config.toml
model = "masked image model"
encoder_activation = "gelu_tanh"
encoder_bias = "all"
encoder_inner_norm = false
encoder_layers = 16
norm_pix_loss = true
learning_rate = 0.0011
Rows from block 14 of the encoder of a small masked image model, named by matrix and row number. Rows with one number belong to one neuron. Each number is 128 + 24 x the weight over its row's rms, rounded and kept within 0 to 255. All counts start at 0.
After each neuron's rows are labels from the 100 images, of 14848, where the neuron reaches its highest value: "patch colour" is the nearest of a few named colours to the mean colour under the peak. Only what is clearly more common there than usual is listed. The data: views of escape-time and Newton fractals. In brackets: how many of the 100.
# fc1: MLP up (encoder.blocks.14.mlp.fc1.weight, 384x192), inputs 128-191
# fc2: MLP down (encoder.blocks.14.mlp.fc2.weight, 192x384, transposed), outputs 128-191

fc1.364 [116 166 145 218 143 143 107 101 108  93 148 171 112 129 140 143 127 123 154 148 155 143 126 112 118 145 153 124 129 155 119 185 143  92 116 151 137 141 127 146 138 131 120 126 103 100 145 104 104 116 132 139 127 109 113 147 138 143 140 134 140 150 134 136]
fc2.364 [121 144 117 146 125 130 136 151 109 133 131 144 119 149 128 137 133 132  90  78 103 104 140 173 142 131 130  96 186 116 105 140 133 115  99  97  94 116 129 115 150 114  88  94 139 102 136  98 134 134 139  78  92 128 135 114  76 149 134 141 111 105 138 115]
patch colour: black (93)

fc1.15 [148 172 126 153 147 131  95 101 157 108 148 166  63 169  84 149 104 138 117 135 160 106 111 131  89 146 130  93 125 153 134 128 144 121  79 134 121 146 101 112  96 146 110 166 162 146 163 117 125 110 137 172 108 108 162 128 127 116 143 127 125 123  95 136]
fc2.15 [113 135 156 122 118 165 116 140 119 102 123 150  69 147 130 195 122 127 124  88 115 130 128 169 130 120 128 109 110 112 155 128 137 161 122 156 141 133 135  99 104 109 131 161 128  94 177 140 121 107 143 134  79 125  84 120 124 144 149 142 127 108  46 117]
patch colour: blue (35)

fc1.165 [159 109 143 154  94  84 109  91 149 134 139 145 142 124 115 130 114 147 135 134 155 107 174 151 119 172 152 141 116 126 137 155 124 120 116 170  97 137  91 156 130 113 130 163  95 111 131 125 107 136 166 134 174 116 197 139 117 143 114 108 154 178 136 116]
fc2.165 [164 118 145 130 109 113 132 136 137 106 125 115 125  64 158 105 100 136 142 132 134 168 143 125 128 124  85  98 127 142 110  51 122 203  88 142 115 144 114 104 163 135 139 120 120 122 141 153 111 127 146 134 139 103 141  83 107 136 126 161 148 152 126 154]
patch colour: black (67)

fc1.112 [174 103 167 198 132  96  91 128 120 112 110 121  84 135 146 113 137 149 136 143  97 111 152 156 160 138 138 150 141 133  69 178 132 133 149 151 116 121 109 125  86  97 106 149 136 103 105 152 104 132 162 105 137  92 114 159 108 112 144 157 119 120 153  97]
fc2.112 [139  98 110 122 108 146 116 196 116 124 150  84 172 129 100 145 184 112 134 150 123 145 136 156 142 128 152  97 137 134 158 159  91 103 136 112 133 119 141 118 151 174 135 137 128 100  84 140 159 142 116 112 108 172 130 128 116 135  93 114 105 144 150 122]
patch colour: purple (43)

fc1.310 [152  94 107 133 119 122 104  94 130 112 144 136 125 113  79 120 147 141  84 131 103 133 133 125 129 181 105 106 140 149 164 164 105 158 127 161  99 125  90 164 103 169 115 138 120 123 123 143 101 142 189 143 131 143 142 118 169 129 136 130 142 164 169 127]
fc2.310 [125 122 101 127 110 174 129 142 178 114 157 116 172 157 178 152 139 126 143 119 124 160 116 126 150 103 179 148 121  96 100 111 161 121 127  85 133 139 143 139 112 143 138 121 141 152 146 161 143 137  71 141 141 123 118 112  80 128 104 124 133 104 114 125]
patch colour: grey (46)

fc1.12 [137 175 105 204 132 103  92 100 127 141  95 139 134 117 152 138  68 147 161 132 123 138 132 119 118 147 150 160 151 112 144 138 159 144  87 126 107 139 135 137  86 129 129  99 112 132  93 135 118  94 143 118 126 123 131 136 130 133 130 140 150 167 137 102]
fc2.12 [136 153 126 134 127 111 133 163 115 146 149 172  85 138 110 103  75 112 162 126 144 155 131 101 132 132 125 131 186 110 115 113 173 114 101 115 130 158 115 113 123 148 122  88 110  75 148 131 118  83 148 132 155 154 112 126  56 147 129 142 114 121 139 103]
patch colour: blue (28); purple (26)

fc1.320 [158 123 156 171 114 100 109 105 113 119 149 134 133 111 109 125 131  94  79 155 130 105 127 140 115 150 116  99 150 108 111 139 154 146 131 130 139 141 101 152 136 148 146 164 130 113 135 151 123 116 108  88 147 120 122 141 120 104  81 121 124  91 141 146]
fc2.320 [104 124  85 126 149 116 129 128 148  90 106 126 120 120 110 150 139 138  93 140 121 125 133 101 131 158 174 120 110  95 175 129 137 132 117 116 135 122 156 106 143 112 126 154  93 115 118 129 128 172 102 126  90 125 145 122  89 104  66 137 104 101 153 132]
patch colour: blue (44)

fc1.295 [124 114 143 120 102 125 105 178  95 146 112 126 127 178 110 143 118 134 107 123 118 126 144 126 130 122  83 140 179 142 175 116 135  99 126 129 119 103 109 174 141 184 163 112 127 109 155 100 126 103 106 129 106 116 141 146 103 133  95 120  95 132 107 136]
fc2.295 [138 142 144 128 167 140 101  64 114  96 129 122 111 111  83 125 144 147 122 126 123 140 108 173 122 123 137 105  89 128 110 131 113 142 134 121 123 148 117  72 135 105 136 154 136 112 106 110 121 152 186  99 109 137  91 128 183 107 128 129 153 130 137 118]
patch colour: pink (45); white (25)

fc1.304 [108 140 148 120 151 124 106 134 126 126 128 148 105 158 124 128 149  74 156 133 104 116 124 151 129 152  94 151 141 130 112 133 128 136 135 122 128 162  91 136 131 140 126 146 142 136 103 129 126 104 133 115 149 114 138 145 126 128 143 127 135 103 120 162]
fc2.304 [145 126  94 126 129 160  97 135  98 145 119 114 146 128 115 143  98 111 147 100 138 139 119 134 130 139 179 101 158  66 150 142 154 141  79 110 104 154 156 148 103 133 127 148 121 143 151 115 132 156 157 118 117 181 126  95  87 129 112 117 103  44 112 105]
patch colour: cyan (64); green (32)

fc1.150 [112 140 135 134 126  80 114 120 151 113 155 142 136 165 122 105 127 119 112 137  88 108 150 120 150 145 151 119  91 142 114 170 109  96 134 150 156 121 142 128 122 136 121 168 141 154 143 117 102 101 133 146 131 157 113 145 151 133 174 118 129 146 135 156]
fc2.150 [156 115 103 134 139 132 126 123 148 183 128 143 125 145 114 112 156 124 116 123 150 111 133 125 110 139  86 157 160 122 120 155 136 162  95  97 116 120 144 156 147 171 123 104 142 176 156 121 154 177 127 157 157 127 156 119 119 132 117 103  76 136  95 112]
patch colour: pink (30)

fc1.99 [171 168  77 145 159 109 104 138 150 148 120 142  98 122  87 137 119 100 120 132  78  93 144 146 133 153 112 153 119 164 128 163  87  80 151 159 161 115 102 148  89 130  97 141 126 162 112 134 127 113 139 116 103 130 186 167 138 125 126  92 102 175 147 123]
fc2.99 [123 103 137 128 177 117  99 173 157 138 102 158 103 149 124  79 155 117  95 122 103  93 136 121  84 154 147 120 155 152 137 124  96 158 133  93 107 106 132 180 121 162 117 140 141 161 122 135 143 130  96 127  87 121 143 148  88 127 116 140  66 150  98 114]
patch colour: brown (52)

fc1.155 [118 127 127 127 140 170  96 110 173 162 141 121 143 175 134 148 140 125 107  99 132 100 112 148 123 139 152 134 104 109 161 130 121  68 167  79  84 119 148 119 131  78 120 119 119 111 108 102 161 114 146 135  91 129 115 151 117 130 132 152 100 130 125 135]
fc2.155 [ 93 186 164 129 136 113 122 153 161 128  70  90 130 158 127  88 141 109 130 122 118 143 121 169 169 119 148 115 160 131 125 136 156  88 107 159 126 122 125 121 139  97 127 138 134 171 117 148 111 139 117 113  96 143 132 118 109 131 118 127 145 132 135 105]
patch colour: grey (37)

fc1.110 [133 118 140 132 133 166 122 121 101 115 161 122 110 149 105 134 153 155 122 139 121 109 180 113 140 136  93 104 118 145  92 131 136  95 125 106 114 132 132 118 124 119 135 139 128 196 172 189 118 102 139  90 151 108 140 150 152 146 152 134 101 151 129 132]
fc2.110 [122 125 109 126  98  65 128 146 155 129  82 107 101 116 124 125 125 132 123 126 178 119  99 122 104 115 152 207 132 138 180 126 130 139 144 151 137 131 123 131 132 108 135 100 110  98 106  90 125 166 107 173 124 138 150 106 156 121 119 110 151 138  94 102]
patch colour: pink (34)

fc1.335 [143 113 153 148 109 130 113 118 125 125 119 138 146 113 118 141 157 114  97 141  84 102 129 120  94 152 160 117  82 142 154 147 100 128 128 109 149 118 137 139  94 120 114 136 147 131 186 122  95 110 165 122 107 168 164 132 124 112 129 106 132 142 136 126]
fc2.335 [129 135 171 131  97 154 120 126 104 141 123 124 141  99 136 103 125 115 108 105  97 147 146 112  83 137 152 129 130 133 180 182 113 130 127 116 123 112 163 130 100 140 126 129 114 146 152 136 129 148 144 114 101 139 157 116  96 114 102 147 120 126 115 143]
patch colour: grey (36)

fc1.204 [136  97 129 110 149 152 110 121  97 155 125 133 138 119 126 120 115 132 176 125 158  92 164 152 135 101 122 103 128 133 130 146  88 136 140 144 112 129 107 128  80 121  97 109 129 103 117 147 126 113 131 117 147 157 135 127 159 167 138 157 155 164 112 142]
fc2.204 [ 98 143 117 134 119 167 138 133 118 150  99 129 135 151 157  96 158 136 140 107 134 116 126 128 151 122 107 124 137 161 153 172 114 150 146 111 120 118 171 105  93 121 119  86 133 140 115 125 145 119 120 162 100 145  91 120 130 152 192 138 112 158 104 106]
patch colour: pink (25)

fc1.153 [ 94 166 146 109 159 150 107 110 126 113 124 152  82 134  82 151  96 123  94 119 114  84 151 129 117 108 130 176 103 141 127 116 142  94 117 171 135 148 104  97 123 115 122 121 108 146 116 140 112 145 152 141 122 112 155 155 139 107 138 106 132 139  93 129]
fc2.153 [126 137 128 137 111 103 130 131 110  90 131 149 128 147 147 117 149 150  98 107 131 100 113 113 151 132 122 109 130 159 149 137 121 100 137 145 124 117 164 146 164  62 121 167 117 143 135 163 113 144 102 103 120 107 105 145  88 137 130  93 143 131  78 134]
patch colour: green (29)

fc1.205 [118 110 147 195 125 101 111 119 156 138 110 123 158 124 106 112  94 141 104 174 124  83 107 148 101 107 149 163 140 153 143 135 108 158 138 137 149 136 112  75 121  90 101 162 129 122 133 125 125 115 120 180 162 153 127 131 159 109 171 114 148 155 155 137]
fc2.205 [144 179 140 123 111 119 127 126 123 151  94 185 113 127 124 115  95 119 136 164 131 150  97 124  80 114 139 144 109 211 166 125 122 118 156 100 123 128 109 105 138 133 125  83 167 152 109 143 135 117 122 127 159 101 114 141 142 146 125 147 121 189 133 103]
patch colour: blue (45)

fc1.343 [124 123  73 139 169 117 110 135  91 131  72 111 133 136  62 124 165 161 146 153 105 101 180 135 167 143 170 136 120 147 108 125  69 135 123 149 161 113 102 114 100  96 117 145 154 119 118  98 120 134 151 150 117 101 154 152 160 122 178 119 155 163 150 162]
fc2.343 [126 128 110 130 112 157 119 143 119 121 130  99 109 127 124 148  71 132 132 122 162 141 108 142  70 127  94 133 104  99 126  64 129 154 116 123 114 138 140 140 144 134 121  97 144  97 177 135 147 104 130 118 116 117 148 119 146 122  89 164 125 110 131 151]
patch colour: grey (54)

fc1.376 [158  73 164 131 142 137 112  78 135 135 165 124  72 133 115 117 169 126 125 119 145 134 125 163 138 105  88 112 109 146 103 140 138  68 172 152 128 142  96 165 112 144 164 128 155 109 109 129 128 104 160 152 113 113 141 121 195 114 138 131 131 151 136 131]
fc2.376 [ 88 176 151 130 108 135 121 150 133 122 154 137 162  99 133 149 109 147 122 154 114 137 124 114 110 117 140 120 118 160 128 124 106 143 146 121 131 132 188  94 123  85 135 108 149 117 131 181 115 130 108 116 149 138 182 134 114 128 191 158 123 132 150 125]
patch colour: pink (37)

fc1.100 [142 142 152 138 117 133  82  87 129 136 181 174 129 137 126 105 153  99 111 127 105  89 164 176  85 131 149 130 194 163 123 140 155 108  96 146 116 163 133  93 167 147 118 106 148 123 116 170 123  95 163 158 124 118 147 168 152 113 161 116 159 117 107 119]
fc2.100 [113 113 140 128 100 118 142 150 141 156 135 149  91 128 133 117 146 147 131  97 171  80 121 119  82 114 159 124 124 108 180 148  90  89 142 152 154 160 170 116 171  96 116 114 113 126 135 112 140 111  92 152 125 158 143  82 129 107 150 148 142 142  94 158]
patch colour: black (75)

fc1.258 [106 135 149 140 164 117 118 122 135 120 109 100 125 160 112 169 163 180 122 102 143 139 112 120 122 128 123 168 115 129 140 112  96 112 114 120 133 128 128 168 137  90 123 144 138 112 141 135 122 123 119 143 141 143 121 118 172 123 136 123 125 145 123 127]
fc2.258 [137 162 117 131 126 147 113 156  94 152 152 131 131  93 112  91 112 123  98 136  84 146 130 133 122 156 163  85 166 159 114 154 152 115 101 112 117 161 144 100 128 163 146 116 161 137 126 112 108 117 145 110  72 137 144 137  78 136 138 130 103 126 165 136]
patch colour: red (73)

fc1.36 [168 114 130 202 121 107 112 136 114 115 156 140  90 135 122 129  82 142 123 121 157  77 138 134  98 143  91 107  91 150 135  98 109 132 137 128 141 132  98 129 135 116 110 144 177 165 141 124 119  86 144 120 135 130 123 130 127 117 150 143 144  94 131 112]
fc2.36 [ 86 178 116 119 121 141 123 144 128 130 142 120 102 114 118 156 160 143 119 126 101 117 155 132 144 139 143 115 132 120 118 133 138 164 117 133 123 150 122 132 146 128 128 159 125 120 170  95 129 144 156 124  65 131 140 102 131  97 117 131 133 111  89 130]
patch colour: blue (73)

fc1.174 [145 109 146 163  97  78 120 143 104 162 116 155 105 120  96  99 146 146 107 151 158  82 126 177 151  97 109 145 141 122 123 132 112 117 120 120 152  91 109 171 123 173  91 193 114 107 136 131 116 107 171 142  94 163 162 167 141 163 120 140 145 165 132 111]
fc2.174 [150 149 123 126 120 173 164 119 125 114 143  83 159 127 156 148 141 132 140 118  85 146 159  80 143 134  89  81 118 107  82 130 149 114 107 143 121 146 135 133 126 117 130 129 139 140 125 165 133 129 121 112 161 112  80 121  88 131 181 140  89 105 148 145]
patch colour: black (61)

fc1.107 [172 101 146 121 139  90 105 111 123  68 135 124 139 151 148  99 121 130 106 101  97 102 183 134 136 143 117 177 119 168  92 158 166 138 178 146 140 134 114 146 133 108 123 111 103 132 141 139 137 119 147 120 110  95 168 150 144 150 115 126 152 221 118 145]
fc2.107 [136 143 158 132  88 136 133 163 119 145 146 103 142 111 104 113 114 131 123 148 121 164 137 139  92 106 137 131 146 118 144  81  79 113  79 144 127 121 171 164 119  72 114 133 181 104  82 118 106 112 146 107 124 200 138 131 117 121  83 147 139  69 144  96]
patch colour: black (66)

fc1.187 [112 135 147 197 127 128  98 134 102 144 149 137 129 123 109 143 142 143  79 152 153 113 117 177 115 131 124  96 113 145 114 131 101 144  91 133 130 139  95 141 161 115 162 164 165 106 129 141 131 136 153 138 151 127 145 148 146  99  95 101 116 105 131 154]
fc2.187 [100 170 141 109 102 142 132 131 111 134 167 151 179 135  96 119 180 126 119 141 140 139  90 154 152 139 154 108  82 179 162 134  92 141 131 112 141 142 157 131 172 119 144 165 164 153 138 115 123 154 146 151 124 102 163 143 149 115  89  94 124 144 119 131]
patch colour: purple (47)

fc1.151 [ 90 133 114 113 183 129 119 115 103  99 138 102 109 189 140 140 135  87 148 125 122  87 122 154 102 124 104 124  94 146 122 148 170 108 122 129 176  97 115 105 148 113 174 100 100 146 160 124 116 141 149 161 160 109 106 128 128 140 142  95 155 182 174 135]
fc2.151 [125  58 152 126  97 163 139 152 122 145 107 151 107 135 157 106  96 134 144 157 200 149 129  90 105 115 143 142 129 130  80 115 153  95 152 126 132 129  96 156 138 110 125 106 155 171 127 131 134  79 124  75 134 134 155 136 118 149 142 146 134 121 117  92]
patch colour: brown (60)

fc1.235 [125 111 129 210 142 141  95  70 118  99 141 131 113 154 139 127 174 162 118  87 128 146 139 142 136 133  80  91 118 136 133 134 111 111 109 141 121 137 102 129 103 102 151 153 152 127 127 137 131  83 110  67 129 120 133 133 132 113 141 137  92 155 140 163]
fc2.235 [108 173 159 129 102 189 127 118 123  92 128 127 185  96  84 117 137 140  96 130 109 109 147 135 144 124 142  63 115 176 146 152 105 111 121 132 116 123 146 108 150  80 141 108 152 103 137 102 116 164 126 100 109 121 152 130 149 123 154 104 122 141 109 123]
patch colour: purple (73)

fc1.283 [166 133 102 109 164 126 152 155 146 171 154 120 149  92 120 127 138 106 100  88  87 188  78 113 140 146 156 104 128 144 130 155 132 103 128 170 120 125 175 140 143 118 193 123 144 103 136 131 116 101 112 121 136 129 129  92 135 144 108 130  75 106 143 132]
fc2.283 [ 96  90 157 124  98 182 156 119 126 126  96 139  95 167 137 137 130 128 107 144 108 126 145 149 115 135 103 170 124 104 164 118  96 148 106 117 129 135  66 111 123 127 133 157  97 156 113 181 142 121 147 150 131  94  96 152 148 119 112 138 165 110 119  73]
patch colour: pink (32)

fc1.207 [116 111 144 117 129 132 119  83 117 116  97 134 114 157 109 183 151 161 134 119 140 131 131 104 155 126 133 149 136 114 139 115 155 111 145 121 110 162 115 134 130 133 138 121 116 165  84 123 136 127 150  83 140 111 119 128 155 117 148 160 121 167 157 136]
fc2.207 [133 117 160 121  97  93  92 160 164 157 145 141 122 134 160 131 151 144 154 116 114 113 116  98 106 125 164 132 197 155 198 108 147 103 135 125 111 166 144 135 130 135 136 112 116 152 140 133 120 145  87 101 150 132 154 128 151 108 135 140 156 117 111 116]
patch colour: white (43); pink (35)

fc1.82 [112 149 126 167 134 109 111 120 153 138 134 146 104 135 139 136 130 149 133  72 158 118 117 185 117 105 111 138 140 120 131 137 126 131 124 105 145 152 111 140 129 106 124 108 133 111 130 109 128 112 113 109 147 117 128 127 148 120 173 159 148 125 128 126]
fc2.82 [132 125 120 127 118 139 101 154 100 130 143 137 121 105 133 117 106 121 128 160  84 151 128 138 147 145 171 116 172 143 141 129 145 137 125  82 106 162 121 103 139 118 137 166 141 129 142 134 115 129 109  93  89 149 140 119 118 129  89 108 114  80 141 130]
patch colour: cyan (49)

fc1.338 [148 121 153 162 124 121 121 172 118 101 136 155 120 150 105  72 100 135  67 104 133 111 149 151  98 118 133 175 127 159  78 159 124 111 116 130  69 136 101 133 114 132 133 141 131 138 113 130 128 139 122 114 126 123 134 139 141 144 130 140 106 153  90 111]
fc2.338 [133 144 122 136 127 128 155  87 131 111 167 107 178 139 117 188 150 120 103 114 132 145 148 155 148 119 113 149 110 107 170  91  90 116  93 136 119  99 159 120 108  99  93 116 171 124 139 116 130 137 110 115 126 165 123 124 140 102  85 159 103  78 140 152]
patch colour: blue (45)

fc1.238 [104 146 121 255 122 115 126  91 168 136 121  99 128 116 100 154 138 158 116 127 109 115 127  90  92 130 138 174 122 132 133 128 103 123 121 153 133 109 101  96 140  88 111 124 120 142 122 149  93 147 113 102 137 132 131 129 164 126 143 119 137 143 137 116]
fc2.238 [172 147 133 131 122 151  97 153  74 137 119 145 127 104 112  72  93 127 144 138 144 156 128 146 173 135 166 106 155 110 142 104 171 127  87 100 120 146 162 120 124 139 130 107 154 115 136 118 127  90 169 137  98 176 138 131  42 134 119 149  77 102 125  84]
patch colour: purple (45)

fc1.86 [129 171 128 116 116 100 121  59 139 112 115 153 109 144 117 146 163 125 136 129 114 124 120 117 115 143  98 139 141 118 148 157 134 112 138 148 128 175  95 141 160 163 158 128 140 133 152 134 112 136 122 112 143 171  99 133 140 125 151 136 121  88 136 166]
fc2.86 [155  64  82 126 125 128  97 144 117 149 145  94 108 134 114 139 113 113 146 112 153 132 111 119 123 157 124 126 146  48 155 133 165 156 104 114 116 152 163 151 104 149 126 140  96 144  94 142 119 124 141 159 116 129 167 111 128 138  95 135 133  82 110 100]
patch colour: cyan (26)

fc1.45 [ 92 132 154 127 148 117 136 119 127 109 119 109 101 107 123 142 118 115 105 171 135 121  92 170 125 141  90 143 112 145 114 159 116 150 177 152 118 144  57 142 153 145 136 140 109  96 116  81 103 133 177 118 147 146 128 149 155 141 180 111 122 143 125 135]
fc2.45 [176 126 175 128 104 145 142 132 138 156 131 120 151 141 123  96 162 143 118 127 126 156 169 109 113 124 193 102 157 160 152 122 104 108 118 119 131 142 192  91 156 117 128  88 128 152 108 137 137 136 108 154 102 118 134 122 138 110 115 125 112 132 117 114]
patch colour: red (49)

fc1.65 [168 121 165 207 120 112 117 117 124 119 115 105 159 120 125 156 114 165 150 113 125  55 113 124 135 113 118 169 158  78 138 146 102 151 113 159 149 121 129 161 121 105 108 164 137 131 102 103 116 142 117 121 146 147 116 145 161 150 146 132 152 107  70  98]
fc2.65 [170 158  99 127  88 151 106 165 109 118 144 183 112 118 104 113  82 120 119 179 138 154 115 122 130 135 167  86 111 153 128 125 128  93 123  62 108 140 128 145 143 117 126 131 134 136 132 143 133 155 129  89 110 143 147 140  65 114 140 152 111 138 194 109]
patch colour: blue (58)

fc1.355 [105 130  94  67 122 156  69 109 149 145 155 155 145 153 137 141 161  66 129 130 142 125 111 159  87 157 121  92 148 151 138 134 141 144 127 135 140 153  91 106 150 111 177 126 143 166 133  75 135 133 108 153 139 120 133 141 133 148 132  93 135 134 109 159]
fc2.355 [148 148 109 141  92 146 125 137  97 135 139 126 125  94 129 152  77 105 135 123 138 157 150 135 132 134 135 105 130 170 161 150 135  95 128 114 114 118 157 129 140 164 120  94 165 103 129 126 140  95 111 116 157 164 136 130  67 139 145 135 108 112 160 116]
patch colour: yellow (48); orange (30)

fc1.98 [141 136  99 112 117 116 108 135 111 121 118 126 199  97 147 154 116  92  89 118 145 131 111 127 137 123 160 149 116 107 123 174 142 152 108 118 165 132 124 165 147 167 150 163 102 122 144 102 112 175 154 137 152 146 167 133 115 149 147  82 135 131 131 103]
fc2.98 [ 67 170 146 124 136 135 123 151 130 143 114  99 107 119 163 119 187 148 121 132 143 110 149 119 146 134  70  82 141 156 117 126 140 124 138 192 111 121 118 132 122  99 125 145 142 111 154 130 111 179 114  98 113 102 115 109 131 109 186 165 144 163  63 144]
patch colour: green (25)

fc1.7 [120 147 120 112 155 131  86 120 144 150 122 109 133 142 141  79 145 137 146 151 153 131 153 128 158 110 127 158 122 152  70 108 141 155 135 143 124 151  81 120 161 114 160 118 111  81 161 142 124 142 130  97 110 128 128 139 130 110 140 114 134 104 143 137]
fc2.7 [126 159 124 141 131 139 129 133 106 149 169 126 105 122 137 115 169 140 106 124 132 150 172 126 148 127  81 122 173 173 109 131 150 120 102 171 114 142 125 128 125  90 120 117 152  90 153 158 122 117 107  87 131 112 111 124  88  93  96 128 117 117 121 116]
patch colour: orange (26)

fc1.342 [121 103 127  80 136 146 106  93 118 133 139 134 106 127 147 142 146  59 163 111 145 152 152 137 136 117 115  90 101 141 114 116 160 105 154 125 131 133 108 168 151 184 119 137 159 128 111 149 137 113 130 105 128 111 123 139 138 151 144 148 155 136 157 112]
fc2.342 [138 170 121 121  80 148 133 145 112 145  95 149 130  79 130 127  56 105 152 163  98 158 103 114 106 122 187 105  97 150 161 107 125 152 142  80 139 141 163 101 138 122 131 136 158 170 103 155 129 121 127 158 115 163 114 118 118 145 191 142 123 153 180 120]
patch colour: yellow (35); orange (35)

fc1.181 [182 116 171 165  90 138 105  89 107 123 108 134 138 147 123 163 139 150 144 128 129 148 113 163 109 126 161 135 109 142  83 133 143 126  90 170 131 117 133 152  74 150 137 145 124 103 136 149  77 120 142 135 117 120 115 160 132 162 129 116 153 144 138 109]
fc2.181 [162 144 113 136 159  92 143 157  87 109 140 113 104  83 131 129 187 114 106 124  71 124 122 130 175 139 130 134 188 107 115 118 134 136 118  90 118 127 172 146 102 150 113 154  93  78 125 152 136 176  93 111 105 113 107 107  91 126  90 137 107 112 158 124]
patch colour: black (89)

fc1.349 [151 113 141 191 145 102  99  87 149 147 136 123  93 124 136 131 151 162 130 101 126 150 173 137 131 125 144 160 124 134  90 182 128 135 119 177 138  88 102 100 114 114 107 110 108  97  91 134 149 128 123 145 121 119 114 152 108 132 114 133 140 140  87 122]
fc2.349 [ 99 100 129 126 140 126 117 173 105 116 145 116  97 113 127 115 144 142 122 119 118 156 138 149 158 131 162 103 169 155 154 126 130 148  80 114 114 104 177 142 149 162 136 126 118 111 128 115 117 143 143 109 123 122 168 118  76 135 150 170 120 150  80 140]
patch colour: purple (53)

fc1.216 [136 121 100 111 105  91 119 131 112 101 120 115 129 160 149 134 167 124 143 107 113 127 158 116 144 111 102 124 165 100 123 158 144 121 123 133 111 183 138 162 134 145 162 115 167 147 119 133 113 122 131  80 112  86 138 131 151  99 122 127 116 152 138 152]
fc2.216 [121  85 153 127 126 129  94 126 145 166 111 118  94 121 111  80 120 145 148 134 143 160 105 119  91 125 148 136 133 158 147 115 163 124 104 138 104 184 133 127 130 136 148 110 144 144 128 143 141 128 147 128 109 144 161 119 158 103 127 130 113 135 109 101]
patch colour: white (39); pink (28)

fc1.371 [113 139 130 118 137 130  96 118 133 176 118 135 149 133  75 108 146 151 122 143 160 104 111 115  95  88 122 150 124 168  81 137  98 163 142 145 148 124  99 103 119 109 109 122 100 113 144 140 117 154 104 124 154 127 172 132 178 115 143 130 133 134  94 134]
fc2.371 [151 161 158 136 139 110 144 147 140 132 135 143 150 123 116 142 127 151 121 123 170 120 137 133 116 115 129 145 139 162 116 118 122 135 136 172 140 114 142 144 160 106 114 128 128 106 148 167 149 123 110  95 156 114 118 115 138 116  90 116  88 151  96 102]
patch colour: green (25)